Rows from block 5 of a small autoregressive pixel model, named by matrix and row number. Rows with one number belong to one neuron. Each number is 500 + 40 x the weight over its row's rms, rounded and kept within 0 to 999. All counts start at 0. Numbers have three digits each. After the name is the row's rms in percent of the matrix's.
Before each neuron's rows are labels from the 100 images, of 14976, where the neuron reaches its highest value: "responds to" is what is common among them. Only what is clearly more common there than usual is listed. The data: rendered rooms with furniture.
# fc1: MLP up (model.blocks.5.mlp.fc1.weight, 1280x320), inputs 80-159
# fc2: MLP down (model.blocks.5.mlp.fc2.weight, 320x1280, transposed), outputs 80-159

responds to: grey walls
fc1.619 098:441425502421432536525489564495491437507580530527507578479512557482511531454495509451492500521503536524510468519486475424463431440469471531501506447563548538597565467483512503499501505534471519598525505529459471526459584503502468532531501497
fc2.619 105:506578473522514492508526464383486581454505490511584500507504401491463415514472456498447485629529517531469515474534415528516506528546546424518481530483466446433461497524501519499469447473473539493440473512513566483509463415513563478582527538

responds to: blue walls
fc1.451 115:408465514523521474523538445514486601498525523497513470473558515583528446490495498483496404524462466503488517567522511547461546486474414475432486465514520510498461474537444500470506496505481521550489503506432505560482485522522553564455493476
fc2.451 114:551482442415439466530526449507570472457513535487528580431511529476493497555570522470485536487520482535408465460444466552560525470521523477485537473519421485544469579518511463429505530430503528479503532508495498556422401444473466471571515430

responds to: blue walls
fc1.452 101:489576484544495468484498532552547432516531422502566557480523513435502476505511546418559430494489478495524514493512566539525541447469485499535580529511505544523510462453541523502564438579472449548465473512497508503526590570490558492456490525
fc2.452 101:530545518508544421491517488546487489531483497471523478440485592524490501496492584456480557506450552537529489498539503520508536505467561548520537551542478563542478454483525526527537518512496473460485509487479538512416484492507551491523516541

responds to: pink walls
fc1.424 107:475527552508461481419492471524526467465501515556529561555492476476442540525490460505543524528507480481532508538522539514564449474492481511531418440485518525465520550465487479540491587463563467517441445492530563548487596501457496460441573555
fc2.424 098:460520492501519457504500447530421546481487458528479563504442401437517475510578579550530487443504486519506525392538420517453539542492472498496532515529477520513527518445494516523526437551496509535493506471512557443530466504541549508462424504

responds to: blue walls
fc1.51 104:506486505427565489498458545463466481500515467514468445511481497546461526537490499498472544491423518561485531484519480569518474498549460501511487493465495481528450486488467582425478437535512528463541495489470516504451534493478509551487523478
fc2.51 101:513461427486481543462522483515431485465507536439536430561537430536502468533486536519565502468483563535470527487496541430505499520506454509537450536464494505522504451502484488488515485524466525506446475502534505465441518520404532455499478486

responds to: yellow walls; red walls
fc1.25 100:552454577534504432540467557512515505510463381481462452508482547504527497501574524522413514508543542536483539574588516519454510560481407545473499531505549491505483548471464506385562454484540502556471544489452479579565468544582510557512548457
fc2.25 099:452508363526401485471578501505458513538456523433450568557522506421496495518481510520459506479441512502533462438526499504570525438440529441485520544497540535505476495483479486463571461475466508514520504531444464404466547442492530452543488505

responds to: blue walls; table
fc1.633 092:496514453529502498546606462488472480438542495491475478518455538470530573448478492545463488468509553538484435428480508405548475446426512468560516545491477542469541505478506505481425483543501545538514515518476544512485543591470502530461484434
fc2.633 092:496433542535542504473576580568441579454485547456462479470459565523528573429445451524524477545477572559495516510511476470520545550465422430490510543505453534592522490476488511498410536522435547464480539573502508514464478502506468498526497523

responds to: blue walls
fc1.743 097:579458541570492581462530438464566533486602452447582523515472493490547485514518405471448482527529484523456524515547553531494524460503449449464529525446555500493429478445484444510503561531530503503459503538533516523485429484550516521461439424
fc2.743 090:585509477447518456531479451624533505487574496485574473421460465516537484555491556546509486425536490452470510444505441369487433494479423531500568500549523533581497473504546511518514485598462484562498515536442474504522505527478477469510503578

responds to: arch; count: four; lamp
fc1.173 102:558517478610474502461477507406430463571474532485536586503500523536451420434507475531451542420535543525497517449572405501506503505543546426563528511582462506488551559513507543562495481457476449472565476456497458547453601490472475519562449456
fc2.173 095:524492488488509465461588453537508572503536584530489529447493481400495462517474464479457585460526501495487517584477507460443444433445478528509532489527488507495465517537474473523553478567477479470487490499442559530524485493492506516479567554

responds to: purple walls
fc1.198 095:516524436553492601489465505485486409497534533565540480514524511497518516502462560437462433465537538399511498468511459450522535473551454499482487453488419447594589528505515530529465479461476477528433425503478479436410512519408567442463512447
fc2.198 099:455563501404510504567473468391504497478511439508534449539491582523510465412509463494510516477500508475492592461420453457465487496505526505472529565489546461378531465506476523571568602504467526419507476515461435519531488519502527462474503526

responds to: grey walls; white walls
fc1.702 107:451522522522487519518484544492487530515545513542529437480544527519489467479519474379505537489503500523501497579507484518601518524469440468507515493488567585490489515521465510525546509510439557442513434486520532490502502452558466471497472408
fc2.702 097:518533506534473524578481529502539508533523530424571408439526526503518517404479449418502530528507519483474505507472569486542518501555464463526517510526586576521504453533517428576468433487497489474517495477573513519543535479561467480465453509

responds to: table
fc1.0 109:416456521550543463475533439514583456501469478437497521421580481523515529549534510588551459438478409478556457488489508467472588482574525528491502497486533591491500486493479523481561541479504477539480506430448458522469524584591510516465526455
fc2.0 106:518504542511485508548485491449584523452511537469504541525497476515515544520593451573549519482491506538466497510495469547468442445521410473517597509529474507552540511497439546496463554450503514505476448487438558613443487547467490445608458492

responds to: table; chair; largest object: table
fc1.301 115:505633483521512428510527432414471479469507509497531507474501404532455510476511464449545421505472449472495468512487505489544542473501535586539553524557478511535492590603452463530475526496485487472535420566512454492563474535467490496511516579
fc2.301 122:508472533493515522527538551439507512555462550425453501474518447527471538508442467511477464409493529487525524505494545425500498504547411473440558501470584492504508551573483497504452556479532617452505531499586505515475514540544503503515557517

responds to: grey walls
fc1.294 097:551534510467445544516497469480507454495484487494492580397481499519500604503464511522542490487433514458455461485436491509499534544490517503538541453528514494544461527474491540495566567545486498490444503484497500538604430558556457512423476480
fc2.294 096:483450521440500472532515535428500527553479536515528475519529420489524473519527483527509550509552495446505559447520498460441407471488479499487478522510482492535495568542430482509489509562504568489497461501489476478475466506485520495546524568

responds to: grey walls; white walls; pink walls
fc1.413 105:453456521614577464526529459555510523496469448482519430518490500462461462484500540474568491486458494517510480545583480462438480519457574396469547472479447462415426553551530531428523539579521498473407509497555505491516446472469437507480492598
fc2.413 097:550509516555568552500460436477460544533535524503482471435505522471399520447522508475508516518491493548439453513433535527527458425493485527552496552512545460559511491587502481558516460484469531461532522477506551499509537546550521469521439508

responds to: grey walls; pink walls
fc1.621 107:533413507505579539493565432568559489442471458513554458521470425461501449504577487477503539572446535486535446536531503464385489430467496436500429524479477511471507594526523581410496444515557524501496464515492483466537502443624532528532521465
fc2.621 111:556592530502478524482461504536378484528481485544517533524420473379507480517512488473485531528533591489516470524434509506514527485474478477529484484474490434504506495513491478453536469494578473522415533483561544385475508507544498488548506557

responds to: arch; table; largest object: arch
fc1.52 098:449501501536431503541554507498442560475556496533515512536530479511487594497533394534528474441499528472549404506544500484487405514467523404492526416554541424555513483515511500464482439518504493518531489438542469519475502524553449529488410480
fc2.52 101:541515456515498488508497453510494460525524441526531516504452513495552435537551493488565529507520454478475469562497611561504477469481478469444459447442539499502504519508479476549509534441397475550479514517541450515461528469482508491530429593

responds to: grey walls; white walls
fc1.350 098:518526487565468527478561513480550528555565449485419519478505573475435504551508472461557468451460496455545487515515471460500491524519502488441511448539590461519423496533508517536506546520519549484485584531509554508506408528541514457497534457
fc2.350 093:529440552465480494495401419479446459506504560563517491547493454452456495490539571492452506480551509410478540490478496449454460530460490592508525518430508489520580490501423535480494541505467495529468480423497528550478484462509502437501514489

responds to: table; arch; largest object: table; largest object: arch
fc1.728 104:503465485553482533424518495499508380467519566465504537515487435471488475562481533540533451445510442512442503463458424481485500474497556583517526480477485511400539545578564507441498437569479408495500472498551543514526515510482463481476470551
fc2.728 104:452477471451551556498507470483448489461501495497428522519543511482530469483481451583410514514503508497472506503462447552486539485509524406536485471530480466503446477515504516502441527391412545529527463388498505455515528495480425401479569537

responds to: blue walls
fc1.283 098:563553485456507500422439549532517535472474453486471423458513532500461506483491543488481428452412484505532560497460557552496530460489510459503495543475502559438512464496441521460527530466445474476493475461457527499487455488503434523435485494
fc2.283 093:534525610525446464536495503489522499567565535460548472467566440483554523508441511451462416534489529528470498434476441486505405569547443462537506511550538507520476561502494576518428542517456480556475535555459410469502537489487514470432588517

responds to: arch; sofa; largest object: arch
fc1.648 085:511457502430531566462476475447558472479518444515522518437467488513448515434515567448500548482496480556450520472440550491558498522457491534503498564559508468491503453532445488528543507441515537485437557572502492439498467521464457481506524452
fc2.648 087:502546503528501422543498483487479568568571566503476523591498477491604384525533489543477467455445517521504499544517435548489497515518475476472548436449518550491457488542464557541423459466493522499514474433513520496456470539508539487490487542

responds to: grey walls
fc1.454 103:543496462493524553539512512544474479499547512460440451411557498493507480484543529432554490472536468568497428506573498443532577558466446473499505437564507537484496540473473481492555523570524502504496453495466483516555449530525510508528476520
fc2.454 102:554496558490477515442461501535486498497504504446566494490442438559439524561511561517510502556506473554454472480579495502530467488574439474522536528553465456467513507499442433538464494522470473488437505547523499555526429523495422505542467541

responds to: arch; largest object: arch
fc1.687 107:377509461583585577474512540445539513528469524391524431470454516505476537473468477504453541456464499552503489545564506576490501510480495516472498457486458483464486444577485486514452527529512470572522492535493499461443496436546517483432480445
fc2.687 106:462446444492480509459519435516524508470447466575463540535508506559518468494513488462562527497472495540488496491552471504504424504419560570470486554594519512512514512504539485493490477495495487446448481584541477506445497486501495554565499537

responds to: purple walls
fc1.730 100:531511443556468537536504480495446403514432498453465549482491493470469571504533482538516559496527577457493512444575525474501534470550534532481453498481529510521458514512481487526465509536465463540474549493471558574474490449466486544454581489
fc2.730 101:487476498468498456427446480481565527556498533540506487496512481457552487462495493478494455524524503471482479478474402495501518496482538495525508438482544429573502484563545515500473498461552484445419405471570540416520466518468529471429496505

responds to: table; chair
fc1.356 119:516500522526512486471504492473478508461550516456458479534446407465472557528522532484468535458502477502508530465450507476529543393549471479519469456474461540587463533580518507430552490556523459452519487462495498498497414551533458515450487481
fc2.356 124:473464525542511526425499486496455477536471538504410464492487515480452510461519494487451494444412470565524433509444436548608518437520521559518453405551451523495468508509550498517479525459527425462461510496536585494471438575475464553465493525

responds to: floor: studded
fc1.373 092:460501495499506512459490511490542465429531591523528499522584541528461440615448504529513479497503510534528524460442609492494494519503454517478508526504520487450566517470478514493501501496518467484488527523455471472547516537495493559465439497
fc2.373 087:478523487515429456529489450516504488465456472481582428532496436538483528528489488545480498489466466537434510504447424554504488454519436454458500509532491553509555477484561530395514486556546581477460513537510482504494495447449522549533456514

responds to: blue walls
fc1.557 105:536420498543482461491526499484475537525448528480556526507477519493465526496498509461539433480509495508512517538485492476510469543535524608450564518556510479448492563531593473482559498527443486449522440518595528483528578441513530594578551445
fc2.557 109:489519553547538519509555546479486552487540513515453527573467619453448554464534542488535519528558505519516486479487453543523497464466451509519438548466520452583475514477531528484456492503459497552552509553536514503530538488496477502496525477

responds to: pink walls; grey walls
fc1.62 098:524436517457464508495476521515462508547596550508527507494489522524531563431547470432525516466460494503500463475512498489604575467453535444490538529503550569531520444442519529488468531450472578512520514504506451539503532488542490446491479521
fc2.62 106:540468569514503489554496523490515473516431521541500499544518473509533471533481528473473429479490544447409505477478534527525507439528485592545482522472488469517456577472474441567539438543519525538478469448548528434459470405546559547498538440

responds to: pink walls
fc1.23 077:525476523512409546458517527482526425501524439489550538522454476450519455467446444455497495514503497539506475556459491466494485538488467534522487531484477548474492618559432559419537559444497555467451496536550462488463453492476572511446445538
fc2.23 082:435530482571557495473376488505483521567530508472540466596506489491524483573519483459518486574445467532423553468428500434516558554502429483435455541475548513550489524479525546489521544524479493532490539524491503489560505483512373429462564557

responds to: arch; largest object: arch
fc1.488 100:510503515511496577486519494479478522508490469504493655507530447510590492521576432533521499531493505488525457445523518525508553544468499552517547543466457411480494546562488533537528530443567506500469502526466557501502469551470453423492528470
fc2.488 102:509598526499432478539450482508478489518530522522573476494507543493508483591450421457576472526527469512473446542453470552559463547521523524414466497519539546563557478453516452532545457461467465474515493549468491524507530547522526480461527565

responds to: purple walls; green walls
fc1.431 106:497542521467570484512526468580566570488456486516502525485501518499567481480574470413463512500564518514507574533514504523541546484451551444558470533495436590502615553458434481537552464520534553530519575567452563522555474516489564447489473437
fc2.431 096:531423464516407523484446441523452520514468505468517506431516519566376448424467531489455504539471478467463564478493461523542456479496514483497549463525517475525522474530466551510495533496556452475525537519508505497534470522488489571490470463

responds to: yellow walls
fc1.703 094:504529531530540442555481394424490437476569507510549560453541518479456479464488484521538456531502565582492551477537485495505513433471517541529566454534446502509541518470548531459454566579505443525508468548485537536546496470510486543549469375
fc2.703 086:441448500471495498473457602611492511500537542446542521489463556569494462537549519507491451445514496539519462505476468505442518494551529469466457480563470468549552427557454508441510402538466468496507496440506533467517526511516509496558574551